Rows from block 7 of the fusion encoder of a small model that answers yes/no questions on an image's attributes, named by matrix and row number. Rows with one number within an expert belong to one neuron, the router's apart. Each number is 128 + 32 x the weight over its row's rms, rounded and kept within 0 to 255. All counts start at 0.
Before each expert's rows are labels from the 100 texts, of 14976, where the router gives the expert most weight on average: "fires on" is the input token at the peak. Only what is clearly more common there than usual is listed. The data: rendered roads seen from a driver's seat, with toy cars, trees and houses. In brackets: how many of the 100.
# router: router (fusion_encoder.blocks.7.mlp.router.weight, 8x128, trained with AdamW), inputs 0-127
# up: expert up (fusion_encoder.blocks.7.mlp.up, 8x128x128), inputs 0-127
# down: expert down (fusion_encoder.blocks.7.mlp.down, 8x128x128, transposed), outputs 0-127

# expert 4
fires on: "crossing stripes" (19); "straight" (12)
router.4 [115 155 119 161  91 126 178 190 156 161 174 131 141 176 169 136 146  69 115 106 105  94 129 131 178 178 123 157 132 121 116 113  99 149 111 107 148 180  98 160 105 160 134 100 107 113  86  88 140 107 167 152 154 161 135 146 127 132 139 130 139 181 156  78 118  89 108 138 142 179 108 149 116  66  89 104 122 145 172 173 159 110 123 200 203  81 104  87  89 143  82  87 133 192 160 186  87 114  93 140  97 147 156 165 167 158 154  94 127 150 159 169 109 163 103 181  75  90 133 159  87 116 123 116 144 144 163  91]
up.0 [150 123  90 104 128 119 192 115 144  93  46 181 120 127  81 149 101 153  75 122 124 151  87  92 155 193 144 132 114 150  75 130 112 185 101 180  78 177 150 111  90  96 159 149 185  59 138 153 111  91 113 126 179 115 147 168 138 159  84  93 117 142 127 115 125  57 166 135 176  84 146 101 169 108 155 140 106 100 113  92 112  92 102  93 137 134 106 156 130 165 188 154 120 104 121 192 154 130 113 108  97 107 100 130 129 178 168 121 168 109 144 137 124 147  92  93 125  98 149 180 101 112 131 115  80 145  68  98]
down.0 [143 169 188  50 192  99 180 109 178 111 153 143 120 137 150 178  75 138 141 101 156 105 164 215 156  91 129 143  77  94 152 117 173 118 110 122 138  89 150 101  98 169 158  96  95 129  85  94 125 109 153 123 130 135 149 145 159 125 139 116 156 125 147  67 122 154 182 122 206 129 158 142 108 105 118  89 153 149 148 155 129 125 165 135 177 148  84 124 148  92 125 137 156 127 150 129 112 122  93 194 111 130 131 139  98 156 167  94 132 136 115  77 103 180 132 162  94  49 124 157  73 102 150  79 167 107 174 104]
up.1 [155 119 173  88 125 122 166 189 113 105 100 130 108  98 137 137 130 102 166 121 120 172 123 149 157 116 125 207 117 143 108 123  92  74 128 167 170 118 167 105  97 103 146 120 126 155 159  77 113 145 123 145  86 111 109 172  83 145 133  89 130 160  91 127 174  91 185 126  83 120 182 148 161  70 155 153 181 130 163 136  85 119 123 119 111 131 113 146 162 111 144 157  85 176  83 144 126 183 151 172 153 111  52 100  53 113 145 133  84 109 170 183 195 103 141 105  84 119 111 138 135 176  79 136 111 128  58 114]
down.1 [112  87  83  97 104 121  66 135 108 102 125 104 150 132  75 136 133 175 105 110  89 159 121  94 141 134 147 188 132 116  91  90  99 184 104 122 148  97 149 147 117 198 140 173  94  70 154 218 137 161 108 136 132  97 168 126  73 113 120 139  57 155 142 209  95 121 147  79 101 138 151 176 120 165 162 121 102  95  88 113 165 152 150 158 107 122 161 109 134 131 162 149  87 160 118 147 134 170 116 130  90 168 120  80 174 149 144 142 170 142 111 117  88 111 150 114 120 100 151 108 127 108 105  71 163 173  54  86]
up.2 [118 125  88 140  88 158 138 147 102 161 149 157 141 148 188 156  72 173 130 145 135 148 138 119 103 117 150 120 135 155 124 117  76 189 124 121 138 143 140 163 124 113 188 170 123 118 110 179 142 124 165 154 152 104 111 119  51 122 148 120 115 116 130 191 131 121 138 129 166 112 152 206 110  97 131 132 152 168 106 195  54 105 142  97 124 176  41  98 128 103 120  85  89 149  98 141 136 146 141  63 153 146 112  92 147 161 198 149 144 106 140 142  75 101 122 137 116 121 152 111  98 174 119  87  57  76  67 171]
down.2 [126 151 163  94 155 123 115 158 153 107 104 123 120  73 125  63 157 156 131  74 150 101 134 147 115 128 161 119  96 145 102 127 146  44 154 111  63 136 143 103  98 107 116 117 125 122 222 168  95  83 101 200  87 127 157 133 121 126 138 130 130 188 124  87 155 134 100 170 176 120  70  76  88 134 134 111 111 110 103 115 118 123 139 152 130  87 180 163  85  95 141 146 136 121 119 142  91 115 122 106 180 118 123 112 140  99  96 108 120 148 134 109 131 160 167 155 154 157 155  88 216  77  91 202 177 117 140  63]
up.3 [115 112 162 136  93  73 147  96 165  52  66 105  98 146  97 105 117 175 115  57 134 170 115 150 137 143 105 154 127 159 148  72 117 100 127  92  86 129 132 148 204 170 171 128 104 100 114 158  91 114 185 163 106 105 119 183 123  87 141  97 157 118 153 133 147 159 121 148 155  84 192 115 170 155  84 148 156 111 165  90 120 141 177 121 117 136 146 136 156 160 103 106  98  75 103 124  66 111 142 143 126  54 139 154 114  88 134  72 135 144 102 133 140 128 159  99 158 163  52 164 144 165 122 124 154 130 163 186]
down.3 [114 134  56 179 155 144 179 146  93 147 110 121 138 149 148 117  83  90 106 106  99 140 142 118 112 176 114 133 145  90 149 138  73  91 157 128  98 114 156 116 165  95 133 101 105 119 113 154 110 109 111 122  97 143  64 186  77  94 135 157 111 105 103 127 170 122 158  85  44 150 188 128 188  97 132 115 207 191 152 140 130 106 107 179 163 152 144 123 110 134 191 169 184 141  80 107  89 121 217 170 130  90 122  99 125 129 107 116 133 129  86 161 123 102 101 173 134 119 132 133  59 132 150  93 100 119 149 138]
up.4 [154 122 180 130 170 111 131 169 143 142  79 145 162 127 191 142 136 146 148 168 129 162 153  83  90 123  73 120 115 106 101  69 122 149 114 179 152 178 120  94 123 115 117 147 182 152 112  64 108 178 122 143  99 138  87 100  65 151  80 164 100 153 113 110 140 139  49  81 116 121 126 143 114  99 154 159 113 146 139 184 105 177 200 171 133  67 134 151 155 107 127 114 106 171 118  78 148 174 162 119 118 114  92 178 151 116  80 163 152 153 104 145  91 193 107 144 160 117 132 114 158 187 101 148  86 150 163 115]
down.4 [119 170 139 159 173 115 152  90 127 155 163 116  88 119 147 130 121 152  81  47  87 119 153 115 150 153  86  96 151 169 121 153 101  92 107 131 102  97 117 179 110 170 120 130  61 124 116 224 115 147 107 108 120 127 134 129 224 122 178 130 114  89 146  77 118  63 173 138 124 114 109 127 166 142  98 150 117  86 142 111 145  71 118 133 109 156 170 132 129 144 128 111 121 128 150 119 120 117 155  75 111 182 226 134 110  73 113 138  70 132 119 110 175  84 162  99 150 141 103 139  71 133 161 100 111 146 109  79]
up.5 [146 107 134 199 117 125  89 191 132 152  73 131 111 138 154 163  94 163 110 143  55 113  96  92 124 120 136 135 151  88 211 154 129  98 191  65 111 138 116 160  97 124 152 140  92  98 167  60 191  76 158 154 115 123  96 161 136  80 112 113  83 124 150 105 122  92 143 150 123 120 111 150 139 190 105 143 170 160 118  58 156 134 113 181 139 193 133 129 139 105 143  78 109 132  92 156 191 168 154 149  97 144 157  51 143  79 131 104 149 128 142 133 110 157 144 108  95 126 152 155 129  79 121 146 159 117 124 138]
down.5 [ 73 233 132  61 118 165 137 146  92 166  90 131 100  79 153 163 130 147 166  74 133 138 173 115 129 164 118  96 132 147 137 155 183 127 122 156 119  76 132 131 128 117 117 122  80  95 127 205 143 137 123 150 126  88 169 160 129 109 133  86 158  98 116 153 126 148 145  95 161 146 149 126 105 183 213 120  87 189  97 127 140 141 127 121  99  89  90 156 104  92  73 172 127  76 147 115 156  96 144 133 132 133  88  90 121 137 186  82 107 111 121 117  97 124 123 163 150 125 137 158  73 123 178  93 107  81 176  85]

# expert 6
fires on: "dusk" (45); "sandy verge" (26); "bends left" (13)
router.6 [ 92  97 179 112 149 135 100  78 139  59  81 131  96 105  79 129 116 168 181 151 128 183 155 115  99 108 131 114 133 127 112 126 143 101 148 147  86 131 162 142 163 134 113 177 159 128 186 164 105 118 114  80  75  87 123 106 142 132 133 137  84 124 123 179 149 163 144 130 119 114 127 114 162 198 163 155 109 114  83  80  98 192 193 117 115 187 172 152 148  94 165 193 120 117  84 104 179 144 153 141 140  98  86  82  93  95  64 179 156 121 120  79 143 107 159 116 137 142 126  99 159 174 105 156 110 107  77 105]
up.0 [101 174  85 114 150 113 114  84 156  84 176 117  96 148 129 117 102 148 165 125 144 166 103 124  93 134 147 133 139 144 116 207  96 143  83 172  90 174  71 134 103 137  98 140 130 168 145 123 138 127 139 129 114  93  70  74 124  74 139 114 145 133 176  85 130 124 128  94 125 155 116  41 149 124 100 162 194 105  71  90 133 145 143 119 118 117  95 122 177 128 118 149 172 137 156 165 147 154 147 141  80 217 155  56 101 151  62 161 114 127 145 112 132 158 146 145 138 175  93  93 153 169 159 149 132  62 147  94]
down.0 [149 128 145 165 119 155 106 208 138 122  78  89 136 136  97 111 117  72 127  89  71  82 108 175 128  98 119 171 101 106  68  66 133  80 170 101 165 151 166 135  81 109 158 121 119 135 102 118 133 149 130 185 145 160 113 115 114 198 171 157 106  83  85  96 134 117 146 163  89  95 120 181 111 158 140 106 123 112 180 130 133  97 148 175 133  89 212 117 100 172 131 113 137 118  78 117 120 131 112 102 137  82 181 175 133 153 219 128 150 125 117  97 131 134 125 113 147 114  82 154  68 108 126 141 150 131 153 178]
up.1 [140 183 108 142 177 157 109  87  82 127  69 138 164 148 133 130 123 130 158 149 126 158 155 143 109  88 113 121  57 153 104 156 120 145  75 185 200 213 127  91 148 148 167 122  87  53 106  53 100  90 167 116 146 107 131  79 140 109 145 101  99  99 133  60 149  99 106 118 117 123 141 130 200 116 150 119 166 108  85 125 111 140 122 137 132 179  86 125 121  99 136 167 151 140 151 164 131 114  73 102 159 118 107 131 106  88 159 153 178 154 128 156 135 119 198 156 145 176  93 126 166 153 147 156 167 110  86 121]
down.1 [120  72 176 137 111 114 133 180 155 143 150  57  99 136 128  99 143 142  98 159 110 150 101 103 192 115 158 174 179 134  99  83 105 138 163  97  79  54 144 154 119 143  56 150 136 179 102 196 130 194 127 135  73 133 117 145 104 118  98 164 183 154 151 140  87 141 141 123 161  81 130 110  76 174 136 139  52 125 151 133 136 114 143 173 138 110 178 137 177 165 138  69 101 139 144 127 155 155 148 124 124  89  97  95 120 163 143 117  65 122 155  65 131 144  71  93 146 126 138  95 118 113 103  94 131 156 119 147]
up.2 [127 136 156 153 113 125 129  99 106 164 124 165  81 136  99  78  89 112 110  94  89 181 129 124 187  87  99 145 141 114 145 131 115 170 151 171  87 127  60 106 133 104 127 118 143 107 126 111 158 136 117 152 155 162 121 103 127 104 128 167 113 143  97 251 138 132 155  21 127 168 138 129  83 148 145 145 145 123 126 113 122 147 127 167 152 101  81 212  86  82 160 153 132 124 135 136 164  61 106 102 126 131  67 141 159 152 141 108  93 114 126 120 186 183 139  78 183 137 119 157 163  75 168 136 134 126 108 111]
down.2 [151 169 152 115 127 142 124 135 107  88 139  81 182 126 146  84 108 130 132 171 137  84 161  85  81  86 113  76 115  93 108 130 106  72 102 122 102 140 142 148 127 153 164 146  88 101  85 104 142 139  93 164 104 116 155 125 167 157  94  98 166 137 142  45 167 144  84 193 120  71 141 132 154 102 125 137 155  97 191 169 162 115 125 121 136 126 192  41 151 130 107 120 112 158  94 133  98 173 163 106 138 109 138 149  79 158 139 159 122  95  96 133 121  48 201 140 116 137 175 152 110 125 116 106 167  96 187 167]
up.3 [160 133 113 150 148 130 102 132 114 124 119 114 171 174 181 140 130 192  85 141 156 113 139  67 117 135 101 152 129  85 152 145 109 117 107 161 178 148  58  96 120 129 135 165 145 167 133  93 148 138  88 143 105  95 115 151 150 133 165 191 126 148 128  85 118 144 141  99 123  75 146 100 154  42 146 157 154 122 100 159 126  53 109 144 131  66 116  79 136 174 186 137 155 154 135 120 161 103 180  60  54 131 229 137  95 100 137 104 123 125 133 163 112 112 128 140  91 124  88  98 161 133  85  94 101  98 167 148]
down.3 [154 113 111  75 176 161 206 119 120 121 153 108 157 123 126  90 123 141 161 120  86 120 107 148 121 103 163 147 148  39  87 125  85 120 126 118 129  90 132 155  94 102 147  71 110 107 118  92 171 169 122  96  77  99 117 124 164 150 110 187 194  97 102 154 162 163 155  96 115 150 112  81 143 187 175 178 127 121 142  98 174 209 121 159 104 144 100 146 105 123 100 131 133 125 109  94 119 148  48 102 190 125 168 112 178 120 144 200 119 150 125  98 132 126  95 130 145 135 118 144  84 100 164 170 183 154 118 116]
up.4 [105  86 144 116  84 139 161  80  98 105  52 148 118 109 114 163 122 126 125 159 153 116 133 132  85  94 136 139  71 191 148 107  82  98 127  75 173  85 125  84 147 214 172 113 138 131 110 135 131  83 103 106 119 107 145 137 162  99 149 139 146 177 176 121 145  81 124 204 120 124 147 167 112 178  98 133 119 121 180 142 164 146 118  97 177 130 130 104 190  98  80  89  97 113 165 146 135 113 138 117 113 100 136 106 131  82 124  77 133 118  83 173 190 164 120  94  72 182  95 100 146 175 125 135 103 178 167 119]
down.4 [121 150 116 172 109 176 102 149 169 116 127 126 130 148  90  93 180  63 121 136 110 185 170  95 186 168 130  72 166  29 148 132 103 164 129 151  96 166 112 167 125 104 120 173 152 123 120 143 137 128 167 196 142 171  82 113 108 119  95 144 133 100  57 128 144 159 101  66  94 134 151  72 162  73 106 115 151 103  99 108 102 111 119 138 103 111 120 147 107  93 154 106 114 138 113 121 139 126 128 121  94  89  71 117  85 147 121 128 160 184 112  63 137 167 167 174 166 148 164 137 109  80  70 123 125 120  79 137]
up.5 [147 115  79  79  97 109 136 151 109 147 122 168 184 161 123  39  57 122 174 120  76 101 115 149 173 112 173  95 144 133 135  99 161 149  73  96 107  97  99 107 122  98 142 172 127 125  70 104 143 149 135 147  64 101 169 117 177  99 189 175 106 113 136 130 136 119 148 130 151 107 130 114 184 143 138  71 156 177  86 157 150 127 128 157 144 102 156 115 115 116 169 102 114 152 103 114 215 115 123 105 116 139 103  68 118  97 145  87  81 152 185 128 171 137 116 112 141 133  80 169 167 158 118 127 122  65 116 168]
down.5 [143 157 104 143  99 128  96 141  94 143  80 179 120 105 138 164 147 106  46 146 114 104  54 187  85 109 169  84 122 188 164 151 140 103 130 137 140 124 162 106 126 100 180  93 107 120 158 144  74  72 106 177 201 125 153 156 109 142 174 116  50 177 123 153  95 184  77 126 172 135 117 173  76 112  84  84 171 124 150 128 100 145 134 108 115 139 134 118 145 128 145 137 151 123  87 137 141 132 149 151 116 123 149 167 153 118 115 159  97  96 100 184 145  93 109 106  90 165  98 115 133 136 110  64 136 195  86 137]

# expert 2
fires on: "bends right" (41); "bends left" (34); "straight" (19)
router.2 [166 163  76 160 132  43 143 100 179 121 123  74 144 126 121 144  99 128 103 148 151 165 151 107 125 180 103  78 148 165 159 126  86 190 107 137 107 103 132 136 142 100  57 126 144  95 113 137 179 140 152 114 163  65 138 180 152 181 186 135 178 125 123 157 120 135  75  94 135  93 175  86 108 162  72 112 107 119 171 104 127 117 100  93 119 125 141 101 141 163 152 103 182  56 164 164 185  79 130 119 138 150 128 136 124  87  95 152  90 158 128  99 116 137  76  88  99 201 129 152 134 118 154 148 152 124  98 134]
up.0 [106  91 110 134 171 135 129  71 151  59 115  92 146 132  78 147 147 104 209 108 158 128 152 118 116  80 126 151 138 112 151  96 114 105 174 131 139  80  89 119 165 114 145 176 109 142 124 108 168 122  82 119 103 150 127 146 121 147 129 106 146 152 115 185 132 141  79 147 131 111 135  89 153 115 135 154 143 119 150  92 121 135 166 192 174 145  95 133  99 113 133 146 161  30 145  82  78 124  53 115 145 109 164 116 113 133 111 149  98 131 193  94 110 114 118 120 171 145 119  97 110 156 117 139 212 131  24 191]
down.0 [142 105 166  92 102 138 139 177 121  99 104 137 102 150 165 106 106 119  78 133 129 152 131 107 124 129 146  78 116 197 175 158  85  77  93 135 180 136 170 150 141  89 174  66 183 173 128 128 122 132  77 105 138 147 159 151 111 132 109 125 157 110 205 103  94 172 144 146 128 150 158 137 137 149 138 109  80 134  96 173  91 117 126 117  77 109 161 131 176 164 157 163 139 140  75 159 146 122 131 141 124 175 136 171 126 132  85 134 119 128 123 154 155 203 114  89 105 114 108  90 107 145  89 154  77  47 164  29]
up.1 [130 164 113 142 163 118 105 207  98 129  95  74 127  84 165 148 115  89 141 132 143 168 121  78  57  87 122 110 126 116 155 100  97  92 141 116 143 136 154 100 107  87 147 164 188 124 169 150 137 155 184 134 128 113  74  98 134  74  95 146 146 182 151 132 152 162 148 139 165 159 127 110  71 179 106 124  99  95 171 196 100 135  99 129 109 111 100 158 129 174 133 132  73 135 186 161 138  93 163 201  96 131 158  59 159  77 125 140 104 133 155 137 166 172  52 106 120 140 118 150 124 104 133 130 133 135  70 136]
down.1 [107 149 124  97 143 139 133  58 181 177 120 121 224 134 104 100  95 203 140  86  86 168 111 180 174 129 108 174 172 135  92  97  84 137 144  92 136  70 101 140 141  73 126  79 101 138  96 194 100 158 116 176 111 110 143 145 130 185  98 103 132 139 130 160  99  97  92 147 112 139 121 180 168 102 170 146 166 136 128  89 127 113 126  77  91 199 173 111  88 118 142 126 127 154 105 149 210 162 126  84 148 169  92 127  94 127 144 109 148 105 120  97 111 110 131  97  94 124 132 118 148 118 109 143 116 121 184 140]
up.2 [169 100 104  97 156 136  96 148 102 105 188 160 100 121 161  39 169 154 126 101 169  85 116 160 128 190 144 155 183 119  98 132  74 101 171  87 109 140 111  88 120 135 155 108 118 197 152 113 135 214 121 138 116  77  83  65 127 148 126 155  96 117 106 141 138 125  93 123 133  66 178 116  73 172  71 150 144  83 107 142 132 123 160 151  97 144  94 132 141 154 172 155 119 148 121 117 138 132 183  85 134 145 157 153 122 144  92 142 167 114 151 184  80 116 147 142 132 139  91  55 137 141 146 107 172 160  93 139]
down.2 [138  98 163  98 130 147 167 122 121 168  88 136 150 184 114  81  77  53 125 178 176 136 116 145 143 161 120  94 159  76 146 152 100 148 121 163 155 124 110 196 171 113 150 135 152  98  94  62 148 121 111 175  75 130 160 102 102 135  85 137 153 126 154 174 131 173  89 138 136 196 162 117 114 138 115 160  25  76  77 178 101 161 132 109 110 166 161 149 102  85 146 125 122 156 139 159 158 104 149 160 123 117  92  99 152 129  81 161 120 109 122 111 119 132  90 154 142 174 130 121 111 158 150 150  49 161 161 119]
up.3 [162 143 139  70 109 149 120 134 145  73 185 129 124 172 130 131 147 185 112 140 104  57 105 104 135 133 100 176 146 136 138 158  94  91 176  85 150 116 110 178 162 105 179 138  70 154 174 200 157 111 134 140 150  79  88 123 173 115 137 166 116 115 112 160 149 122 125  98 120  75 103 115 136 165 136 107 109 106 114 112  41 111 138  90 108 163 123 170 105 159 157  94  63 147 137  63 151 124 141 108 168 177 109 140 167  83 128 135 113 148 104 131 100  53 153  76 140 123 151 159 149  85 129 150 131  69 140 182]
down.3 [105 141 119 182 158 108 133  96 150 182 119 158 172 164  71 105 126 107  98 129 163 120 158  97  80 156 114 135 151 171 133 123  69 162  60  70 111 156 134  82 114 144 164 126 172 107  63 173 124 156 116 104  93 157 174 100 112 147 113 100 151 119 118 141 132 135 208 139 152 159 167 161 123 112 100 191 150 144 157 100 148 107 122 133  88 107 127 106 164 104 117 157 117 101 119 153 118  92 118 114 128 121 155 163  77 186 148 121 123 136 131 126 190 233  83 131  84  99 144 101  92 170 125  73 129 185 160  97]
up.4 [117 123  89 144 164 108 140 190 192 120 202 156 125 101 121 126 167 138 203  91  87 161 145 177 103 119  80 141  97  86 175 151  79 141 140 143 100 119 151 160 136 144 133 133 119 129  76 181 111 129 164 156  97 153 166 126 115 131  86 128  89 122 142 140 116 167  81 166 132  76 105 120 199 117 113 153  75  99  71  97 123  58  91 115 126 130 147 150 145  79  73 132 101 133 154  58 100 139 124 167  90 101 156 162  86 142 115 164 129 107 129 116 140 155 130 161 141  89 174 106 132 107 109 133  80 173  58 129]
down.4 [ 75  84 133 116 154 152  65  72 131 183 165 132 157 142 104 102 127 118 123 189 135 145 129  96 115 106 132 126 161 125  96 143 214 131 128 118  82 132  87  85  92 124 161 159  93 114 181 155 101 121 127 103 141  59  76 115 130 154 174  78 138 172 137 154  92 182 152  84 116 162 114 137 107 160 127  53 143  91 151 125 127 185  85  48 129 126 121 127  97 135 153 190  76 144 157 169 194 156  96 147 151 121 153 118 113 150 138 135 140 146 120 133 121  94 176  70 118 181 101  94 104 103 133 127  96 142 132 147]
up.5 [124 179 140 118  74 150 187  72 113  91 101 138 161 160 145 130 111 118 124 110 102  63 123 127 119 139 142 114  86 143  73 100 159 157 105 155 105 169 103 115 169  92 148 129 137 125 145 153 167 131 155  92 104 136 101 137 175 141  95 175  79 116 130 134 133 108  83 116 120 152 180 195 132 154 124 125 203 115 173 155 122 104 138  79 162  96 148 136  89  75 135 164 165 175 175 122  55 173  84  94 136 193  37 135  97 149 154  93 124 147 127 182 140  94 139 184  97 101 114 134  92 116 126 122 155  87 138 103]
down.5 [116 240 136 128 107 123 161 145 179  79 203  82 101 129  81 123 136 128 108 105 140 108 154 145  95 131 119 102 131 176 112 121 134 129 128 123 106  94  77  92  90 189 162 101 152 148 162 155 217 214  88 164  85 155 135 102  96  60 113 165 119 136 112  74 173 136  86 138 128 117 168 141 136 145  67 119  83 110 144 121 126 153 108 153 135 103 164 130 127 124  82 171 140 124  71 147 162 113 131  93 115 152 108 179 147 117  86 123 182 119 145 134  90 143 146  98 131 129 177 130 162 144 134 145 133 123 169  91]

# expert 3
fires on: "dusk" (29); "double yellow line" (21); "dashed white line" (14); "sandy verge" (13)
router.3 [113 125  75  96 162 141 107 104  54 121  65 188  72 114 117 120 125 124 131 118 107 157  96 180  60  69 197 154 121 119 136 114 138 118 137 144 122 152 129  97 126 102 160 127 137 193 170 137 105 151 108 125  96 120 106  60  99 124 123 164 126 155 107 155 146 138 134  86 156  85  78 152 125 181 140 143 192 120 127 153  70 177 122 133  41 168 128 182 130 112 137 176 136 148  74  85 122 140 127 111 128 144 103 105 100 135  72 146  71  88 146 111 147 130 175  75 101 126 153  96 166 141 131 166  95 143 108 164]
up.0 [177 119 159  90 141 157 140 105 105 125 129 192 177  80 171 171 157 142 126  59 106 180 155 142 115 156 111 189 134 113 165 172 123 100 110 104 104 141  85 120 141  97 144 139 181 121 165 175 146 122 147 123 133 108 157 156 106 108  48  59 144 111 162  95 145 172 178 158 103 121  87  88 107  92 157 190 120  96 105  81 113  91  86  85 139 113 134 144 134 114  59 151 153  62 177 143 110 131 169 196  77 139 118 126 141 142  85 127 109 100 169 126 128  94 138 106 185 140 119 108  94 118 145 127 140 125 180 124]
down.0 [130 103 123 155 106 139  95 182 148 164 110  73  99  87 144 149 124 157 138 101 126  84 136 163 130 101 152  57  86 119  87  99 170 126 176 146 105 117 176 120 142 131 122 180  73 144 142 111  92 147 112  76 114  90 140 120 148 112 104  99  44 155 123 130 102 116  93 146  60 130 123 114  91  79 103  95 140 187 183 169 116 127 124 135 109 132 127 176 103 166 210 130  99 200  90 159 180 115 125  98 160 109 200  97 123 102 183 133 129 107 169 126 140 142 137 142 113  91 150 131 138  50  92 130 108 171 122 145]
up.1 [127 151 173 131 107 100 156 158 129  96 141 171  94 184 128 106 191 136 121 118  79  76 165  93 145 117 112 174 207  85 130 144  95  53 104  47 138 137 122 139 110 150 152  98 147 175 118  74 147 106 135 125 146 121 113  88 132 113 147  93 100 136  90 122 149 113 124 168 123  88  96  97 162 177  55 133 106 111 109 123 111 116 159 100 158 110 108 106 126 122 117 159 143 171  73 103 170 152 121  87 182 104 154 119 179 125 163 168 154 154 186 206 128 102 153  72 169 164 121 154 105 171 167 148 127 136 110  94]
down.1 [150 160 118  93 125  85 156  71  97 158 163 112 151  98 162 134 123  79 122 194 129 144  95 186 171 103 122 100 100 182 146 133 186 130 120 178 151 101  99 184  97 129 114 174 121 107 154 123 105 141 167 177  57 162 124  92 100 141  95 106  88 141 157 105 140  99 134  90 118 171 132 115 117  82 182 143 128 141 127 144 123 141 183 159 143 118 104 124 108 107 107 143 132 141 138 117 134 113  92 174  85 144 145  75  76 157  99 160  97 100 108 117 117 154  80 102 118 168 102 105 138  89  95 197  96 202  36 158]
up.2 [173  39 159 156 125 116 179 151 174 113 142 113 157 143 144 132 113 142 128 157 150 122  71  85  95 120 199 147 122  64 145 177  54 139 130  97 168 138 147  74 144  94 149 115 126 138 115  83 162 146 117  85  96 158 146  92 119 137 139 126 175 128 171  55 136 144 125 101  85 156 142  78 157 132 130 131 113  86 128 150 165 164  56 167 140 120 135  99 143 144 124 149 161 123 123 113  55 144 169 173 101 127  67 110  86 154 150  91 166 105 157 126 122 135 131 171 114  70 169 185 108 147 145 150 119 176 100 145]
down.2 [ 95 146 130 104  75 178  78 119 114 143 116  76 178 106 187  84  74 150 120  84 138 190 183 152 141 116 106 170 155 158 134 126 198 125  98 106 125 120 129 175 165 119 121 157 167 112 142 144  62  73 130 141 131 132 132 156 108 111 112 133  88 171 138 137 186  74 115 205 151 155  87 142 114  83  65 131  91 105 133 144 107 152 198 130  99 123 103 163 134 113 161  70 147 119 104 149 141 162  87  80 115  90 166 161 136 144 125  91  88 180 179 175 120 118 114 103 127  95 115 104 157 116 115 160  96  96 136 130]
up.3 [108 134 181 112 134 138 119  76 158 132 162 148 109 103  73 162  99 142 145 129 126 171 115 102 160 153  83 186 110 125  86 119 161  97 138 134  68 151 113 148 160 121  72 129 122 108 199 131  95  70 129 146 152 132 118 114 157 120 104  67  84 199 142 156 197 111 188 144 122 128 116 176 116 150 146 191  90 128  87 144 129 145 124 171 137  97  66  93 122  52 134 157 117  49 144 106 100 112 119 122 181 132 141 147 101 125 139 166 127 114 152 158 115  74 148 130 169  65  74 106 116 171 142 138 125  75 115 105]
down.3 [142 119 101 126 148 152 144 119 110 146 142 111 105 120  89  97 129  96  73  88 173 149 159 165 177 119 115  72 130 120 137 138 152 132 126 121 151 196 120 153  73 187 207 135 131 140 122 159 161 155 146 123 132 127  53 147 132 113 115 104 137  93  95 116 119 160  89 142  96 137 120 117  96 150 119  45 193 134 117 125 123  77 157 100 122 152 182  81  75 119 103 133 102 114  75 125 104 127 114 168  87 140 165 147 138  83 157  61 168 110 128 137  52  81 110 156 159 143 144  75 138 117  71 138  79 153 185 184]
up.4 [ 64 138 113 112  74 123 173 156 133 151 147 167 190 130 199 108  91 120 137  66 140 111 156 147 118  75  94 128 158 101 178 117 106 162 125 102 156 106  98  60 127 154 139 155  87 140  76 104 138 136  82 119 160 208 141  42 144  79 131 187 115 130 107 155  94 105 143 153 104 155 173 160 143  93  64 104 129  98 130 126  99 170 112 118 219 156 131  97 128  79 144 141 141  93 139 123 109 184 145 148 100 142 106 152 175 120 129 122 157  88 138 156 176 143 112 152 165 149 178 139 121 121 130 144 154 135  94 130]
down.4 [132 147 145 151 149 102 130 149  85 106 113  79 145 141 114 118  82 110  58 209 161 165 106  88 122  94  89 103 150 208 144 141 173  97 129 140 163 138  88 130  69 106 107 145 197  80 144 165 148 133 166  95 131 134 107 206 103 119 103 221 113 154 111 101 160 161 121  79 107 133 106  73 138 108 129 105  86  90 130 133 180 130 139 104 136 146 123 125  93 136 109  48 151  84 138 143 117  92 117 201  92 125 134 168 158 141 158 149 120 174 157 114 133  79 122  77 126 126 173 151 164 133 142 137 132 118 150 121]
up.5 [124 118  90 202  99  90 101 102  91 130 119 138 144 106 120 145 104  98 170 202 206  97 124 113 162 111 153 169 133 144 119 104 115  91 107 164 129 165 162 156 143 172  93 157 137 152 107  95 124  76 116 145  64 175 118  94 103 139 182 151 123 114 126 122  82  90  92 178 172 159 114 116 104  95  46  76 138 201 153 144 103  91 135 124 224 136 116 145 112 145 148 129 121 185  97 103 132  92  76 157 134 135 144 157 167 140 123 114 156 135 111 118 117 194 106  87 126  96 143 163 128 110 171 137  92 114 145  95]
down.5 [ 98 141 172 119 110 169 168 149  86 120 144 117 193 156 136 127 150  90  76 146  80 163 185 141 137 148  69  90 169  91 139 129 140 169 122 105 144 160 131 122 120 124 117  92 189  95  89  93 115 126 163  63 150 119 136 159 116 107 152 180 104 167 109 130 154 165 143  60 184 130 131 143 168 140 213 144 115 116 102 115 151 124 111 111 113 120  89  90 146  33  70 108 158  55 124 126 117 159 135 168 127 182  78 113  97 138 172 146 121  93  82 160 149  85 154 125 129 134 113 166 118 123 100 129 166 161 131 167]